python train.py --encoder_arch="vit" --model="image captioner" --dataset="rendered dice on a table" --train_examples=36250 --image_size=32 --crop_scale_min=1 --horizontal_flip=true --cutout=0.25 --tokenizer="word" --vocab_size=28 --encoder_norm="layernorm_no_bias" --encoder_norm_position="sandwich" --encoder_activation="reglu" --encoder_mlp_ratio=2 --encoder_head_dim=64 --encoder_fused_qkv=true --encoder_bias="all" --encoder_qk_norm=true --encoder_parallel_block=false --encoder_inner_norm=false --encoder_patch_size=[2, 2] --encoder_layers=8 --encoder_width=192 --encoder_positions="sincos" --fusion="prefix" --label_smoothing=0.1 --decoder_width=256 --decoder_layers=7 --decoder_norm="layernorm" --decoder_norm_position="pre" --decoder_activation="squared_relu" --decoder_mlp_ratio=2 --decoder_head_dim=32 --decoder_fused_qkv=true --decoder_bias="none" --decoder_qk_norm=false --decoder_parallel_block=false --decoder_dropout=0.05 --decoder_inner_norm=false --decoder_positions="learned" --decoder_prefix_bidirectional=false --decoder_connector="linear" --decoder_tie_embeddings=false --init="torch_default" --residual_init="zero_last" --optimizer="soap" --beta2=0.95 --learning_rate=0.0031 --beta1=0.9 --shampoo_beta=0.95 --eps=1e-08 --precondition_frequency=25 --max_precond_dim=1024 --one_sided=false --adamw_lr_other_params=0.0011 --max_grad_norm=1.0 --l1_shrink=0.003 --max_steps=22800 --batch_size=192 --epochs=120.8 --lr_schedule="cosine" --final_lr_fraction=0.1 --warmup_steps=680 --weight_decay=0.1 --adamw_weight_decay_other_params=0.01
Rows from block 5 of the image encoder of a small image captioner, named by matrix and row number. Rows with one number belong to one neuron. Each number is 128 + 32 x the weight over its row's rms, rounded and kept within 0 to 255. All counts start at 0. Numbers have three digits each.
After each neuron's rows are labels from the 100 images, of 14976, where the neuron reaches its largest size: "strongest on" is what is common among them; "peak on" is the class under the peak. Only what is clearly more common there than usual is listed. The data: rendered dice on a table. In brackets: how many of the 100, against the usual share in percent.
# gate: MLP gate (encoder.blocks.5.mlp.gate.weight, 384x192), inputs 0-95
# fc1: MLP up (encoder.blocks.5.mlp.fc1.weight, 384x192), inputs 0-95
# fc2: MLP down (encoder.blocks.5.mlp.fc2.weight, 192x384, transposed), outputs 0-95

gate.364:084129126109123166101138118136144134172114118111112138185083137037097114136092100147070136138068124125176174140162135145099133180101142201126123110120070154170180151133119135215136137191160196104139116035173146117134127122155097145147117107138085127075119149118127140149114110100115119051
fc1.364:106141126138079127134164118168125019157150084134099152111097098147138091126160199143197214125098082113126156160133103059106115103133151085080146136100126100144094126142140130121099114141183073127123135065099120130125147194123106132108077141133085120123133211127122131053130153136163130196
fc2.364:112140133080098109182085133120142152064118170179111148118139071118126070135098163179137100126115158146094128188146108130161073043099133186191149091130115153158158118130062112095141146139098125134165124161128178122160144142125115128082067161130123114145111066128142108096126144090064125109
strongest on: one on top (65 vs 30.1); blue die (36 vs 16.1)
peak on: die with one on top (57 vs 2.4)

gate.67:147124172183121107132160084122102122144137116087122148118070148124068140170180126136174148140133106111117195160068126085135095166091124131121118150125163156137082107150118149107157088191146172143160150127211097113097158135161139111063130131142075135046217100105112161143135131082126149110
fc1.67:152143114103105133133159124154124162113093145151134156150065186122128108140149184146142111099152172109117098092096103111120144181090143173078176138128140183123116147111115131126126113139121129075127129139229118125128151168100115129096146138068071105044167079060094145160121108089116184112
fc2.67:117094134109086132115168136122162127110148147094164165134148144117133086158124195067133095131086160157174132084109151116145107171138073150124140080086133135092085153136116094138100130062110163164163117121146146134102073099067069119149171113123124114108152162144078077089125116171117145098
strongest on: one on top (92 vs 30.1); black die (45 vs 15.9); brown die (37 vs 15.9)
peak on: die with one on top (91 vs 2.4)

gate.148:152124113121111130134125058081183110120064115110084113132149101122152103123171130217067149113132078134138047093082142085143183053093111085133145116081067152080122117129070147112113176231103196136145129125106119152122119146120124147160154130117079111089122139111171121213172087122133144124
fc1.148:203080196096126162098098091130127121129131126176178137107153107126102099160093116103113151123129161132138119131124133144127154149162209118150127125181167154130119094140136157100131119092142116138122148151116102137139134110109156072135142107105236176123136085196143158108131144161151103116
fc2.148:155160095197200118170104102087092142164127122027119099112116120131113154142131174126131098109161131106114146107109137139123104180224163133105143136162109100210118120142156099162117159155078090130154107127066062130101113063104154136129133144181170102136131133126147120126098086147107133123
strongest on: yellow die (66 vs 15.8); orange die (45 vs 16)
peak on: die with four on top (28 vs 2.4)

gate.90:139170167129076123159070145137126100128112066090127113138127136154151126173114136203097120127128124120141126061141130104118049175112137097129123182063104173130130075153140054194133100117128098170158076063171154200132134103130132091080146123171119174148129119131118168113128140135163125155
fc1.90:157157116086096183122137144115143093149137113059125142128158110156131129137131135083112143106096118149179064076135167123115055176130149118118122114078052140125110093118140074132130119108145066148157123091138124197087119081172125091106113113170125155120118122129046113135119068118108126146
fc2.90:106129123108143117155099090090136168124125122130141070179127060128121127125102169138131102124138167141161112089083094145132143156186116120127151148103108151175146162158093138094127133196072119151158140155123108143132068077117077129117134150116154117146174120097151143170129081136153148124
strongest on: one on top (87 vs 30.1); yellow die (39 vs 15.8)
peak on: die with one on top (83 vs 2.4)

gate.346:051209154076092087226103099147172111134112126098121172159073149129126110102087221108112139177133085126128125125133088069141088148128195112144129146089088135188108136136121133108121137144145118151132148149124129200121105100061133126122151116124125184139165101128105135145141144116126129127
fc1.346:104185147056115143146104161137138107134116153143101172171094132143144127147119119122120074147163151118161137164123099089119056135184174123198107138100085158180110155120046074101058141127161164152138132154098160168120092072158125106098099159105104125180094052169123129170128132137139152120
fc2.346:121125204144068162163115092127047156101127109137127119108165101131126078123114123061115200152112148168146145140147205093089175125099201139127140136120100127130186135147189129111143128182171116121107232182128118187116168171162148161127134061123095163124162091114122122176172122088072150095
strongest on: five on top (76 vs 29.7)
peak on: die with five on top (68 vs 2.4)

gate.220:113136150030152125118127115083129086190104088128124125120103099113105227133124177134144156158119156134107172127135072053074116189117116135185133107130169155166135129135119117115167105179139161152176142155174133126134036126140163110125112135153128123104128138098074146056191106147158116148
fc1.220:087124092058212087092168173154128087131142106122158121128173109127116192131130139125210157153098110070114087129130091145105152125129146111131123155124169133147090134140119168090152148171134121163155094136103125090103144104121213161075139063064123115108159099172133120128187143133163204110
fc2.220:107132126125132131156135091142162129150146052132143181135158150075152087140079145089113166155123176132123115166091199139156120179087171106141029111137132154185118208117109080123115156179132122113132154223171093123149162102130087115137137143199111064167120158147096150146124096136129179089
strongest on: one on top (81 vs 30.1); brown die (48 vs 15.9); black die (35 vs 15.9)
peak on: die with one on top (72 vs 2.4)

gate.322:132123122097139105115137128118080050133081083106141149127079130233176171108126131107124049114083182211142171129127217130133133127101154109098157143062132161135107153159144054130128128134124080169125154148118106113129119185123117117135186135146130127129096177154136122129073131133133088109
fc1.322:163159133121112146130157107067115073149088132125055124146097136157205125069101154132167098078132111197119103161120142153073167113077153129071131094121103123117126127172122130140118132125086130114234213168115134138164104105114121133158140123103000129187169114136142090054166125133083132122
fc2.322:134088127121113125148135099110147139125133155122128153059174137135131131147103138139170169097057110123077140075145121124156126160157130195194115113159131128146142147109134115125149133057131105134108132093097112121100135147149125137134074122115138114111102157126179157117093135135134200124
strongest on: yellow die (99 vs 15.8)
peak on: die with five on top (38 vs 2.4); die with three on top (34 vs 2.4)

gate.112:139146128139112114092155117150139195193085122129121127136171071154085147199053130111136130202153054122138107117130114137164118173154128169092128141255097112121134139097183143128105126101096170112116135066098122129096100148171079131068148147126122141149116135104097077119154131102196111107
fc1.112:121117140101130125083126128149158161178077126158124114133169075148068127188088110113188150211136100115142093090117134132095088184160133131138162142210109112099136130162179145117114144062110168068107177072109134076118121113158125112115163167176120146133090137095120087113123087126129125126
fc2.112:109126154131107129131143076122076139124073138163127120146118034098160181150110150142164129152135183185156080081132130176119220129179165147132066149131131147132146182121154167124221058133098149128126125118108173122136125141110133128109092158116127123072099123143060168113128114155158118077
strongest on: five on top (88 vs 29.7); purple die (38 vs 15.2)
peak on: die with five on top (85 vs 2.4)

gate.136:060155104117170120120219124124143180139141083158037132153106134125147102143067162105156122127119067138129135118068174142108156119102145121095111140165121130168078146104157126133127117109089137236115168118134144143141078141159155068149157170166133132122110129145109156114136129139185161145
fc1.136:153091133164127146127134107125175105191194116109144208157141163081134172132141121206078139132108181135128110114135130114117144123124086103150162163158130114098127209085136155140191075110136126141137131200122165117076097128124122190088117130128125131140083237049081131150095156117096157135
fc2.136:094160105134140148122134135151139140144161187116102131156145094199094095092120162067088144145137093132188028139125131101111128192135081113107118135085163096149166131176099081118135134108133176131170194112096142150195130156130064074101129130105199133094137094114114148106146125131142127136
strongest on: five on top (99 vs 29.7); orange die (37 vs 16); yellow die (34 vs 15.8)
peak on: die with five on top (98 vs 2.4)

gate.237:123140115149158095058165106096212143105094119119083085133123133170167061112095106119162093132129130179124143130180189127119103106076155114148225137103109132117146148142091106127160185150128129097146149135143123198128097167105146138085099095144073116162171178159139126112020148133142124109
fc1.237:126123108142078109157106121126087154108145140144168082123162111044065146195134158183121150114085111078134145165121125132109124165158127110162094117123158123070130120087090174082081113161150137154132083139106092107141128079130091115134106176099161111136116061151122140137123094130091166171
fc2.237:125221146096110107190116107131136157154180116146127113134108130102159126131120203091178139155114141227195136129096119129170116139084125091148192151120109118111082138153064096101130150152133160112172118127163138081139124120156139016177100131121127150170189153120147150121161142112136090127
strongest on: yellow die (97 vs 15.8)
peak on: die with five on top (25 vs 2.4)

gate.266:120112066034124162125111156139085129128126111099103113153142172145147178137174088104148174089091107125127105122100112121139124161101124111129158155111132224170066141122097170132132162131130152129144094124139108124147102087116120118090100162158065102085141130149128112155152149107119141127
fc1.266:063171123089236113106108196109121126139116114122087153152181169113154111112125108132158161114123150128166103100049106104098137187132134176113132145144149212125125120122110164164173156083096153036109134133130117123130111094143231124101151096172065115139148119108121129155197132073137147129
fc2.266:097149135136093170108118152119139154103059045069112107095069109152180139150134124135116118114126136139131112076169077162164157178132141136104100103138127137125110185132093114129188091196136125106189134169152140118109159147112111117075111092113167163098124146142133140123086111135138156140
strongest on: one on top (92 vs 30.1)
peak on: die with one on top (88 vs 2.4)

gate.187:147124152165136105151099082096113129144142096052139121129162204113138099092130122102140199109190091116081132122129118140183117160083119178080118097157118180102125213119120146130120099148090138103150218112174115128115169127127079140149108135158090086107111181133130099141138115137137143176
fc1.187:056098128046108164115146127135109127102147122129128176108123110144178110117076113131104162122103165107086136094148110153142114113186152172131175136170169069108120161139137059127137155085144131099156154133133101134108109105157142069136112128195118065166133132117129132168163072125154132119
fc2.187:087124140079109116137109150101138144054137126126134074141183151199159106089112146114095115119075085124141164123170033075145151143108144131145104111056142173144141105160146126124112151154102163119125110170119111145128128133148125149125145122069147131116142100112075097139089089111170185111
strongest on: one on top (78 vs 30.1); orange die (65 vs 16)
peak on: die with one on top (76 vs 2.4)

gate.274:136119102140103194084084104078132187094051129074140130142185133121161096129137115124096121120136131165136151090078116121187129203100191133120130142190135206069134121131104101114130156080155173086153122140122137061123152127118126164137132116149130113149124119158157131174111065101141131109
fc1.274:082175151116123109173130130187127125089158136174101101102112142126105155129102133206147155150159127137121143155207124145065151055169128122132181136116135104123147172103121159134123103125105124135109156126114132146100150131120124142108080145100187126105096154083127129129160076177078142188
fc2.274:147138154167103147098160090192145143067186102126146164131184236089121154089120143141126126156148139195103112101121050129099133092115161113139140115072146099094177126119134131137113114152122128121078160013162144076157150107099143109103100139141124109128125114143164192126126149162087100120
strongest on: one on top (88 vs 30.1); pink die (74 vs 15.7); white die (36 vs 15.6)
peak on: die with one on top (82 vs 2.4)

gate.233:108141152182140130138131082085124105157124184110146123103135078086114125174091090135173168178158116183115179043147109147120107124099124167137161155157151144153126197075152125166129106101152103114145121142138117211140055126100074182069111130167088161082125177156117144088150157060140139081
fc1.233:115140144148121125116210078106080143141133152147149166161121046132129153158161165142125134115124172221081183121179115136112105074139141210131117160064126094172101105126108159110111156202133173094092156155112097125115128085122117128054120152149096115132085141170121124135090198123086112091
fc2.233:125094107164120155111094085099127115146122145099101086131103132093110125141106119119115176223095132179082101108133115208078103111134138141175118134119142084158111155144133102141125166110160106146146148116157121122121113074100176112119112032104155105102148180130158098102096109138126151114
strongest on: yellow die (73 vs 15.8); six on top (65 vs 29.6)
peak on: die with six on top (58 vs 2.4)

gate.337:113111137122133136057117088065122103098113076096075117136147174178155119190136115116148159149120123125175140185103126131222156088129095129132097108101137109126089124082094127205103187141091183138107177136100126139113094117125166163130118194121170171123149097065128130081158160145164133156
fc1.337:175122136109153081140142112165127164059130136127140138128159119124117129128143155078130129119150142181198126094117130102093090125144159157084113125127161154133125088133092096160132139095059110113130065213177085099140158218147092095123104131101137164125139167142091076127163103088130124105
fc2.337:086146086083091125149150120078100104136163132205152127115107127127125072126132213104123164153131167106139132104169147129157155127153080154103094119148039129166122055120088106122176107167175102167114120134124136185097103136161110168115126138120079166082092140119117156128106161128108139128
strongest on: five on top (70 vs 29.7); black die (44 vs 15.9)
peak on: die with five on top (58 vs 2.4)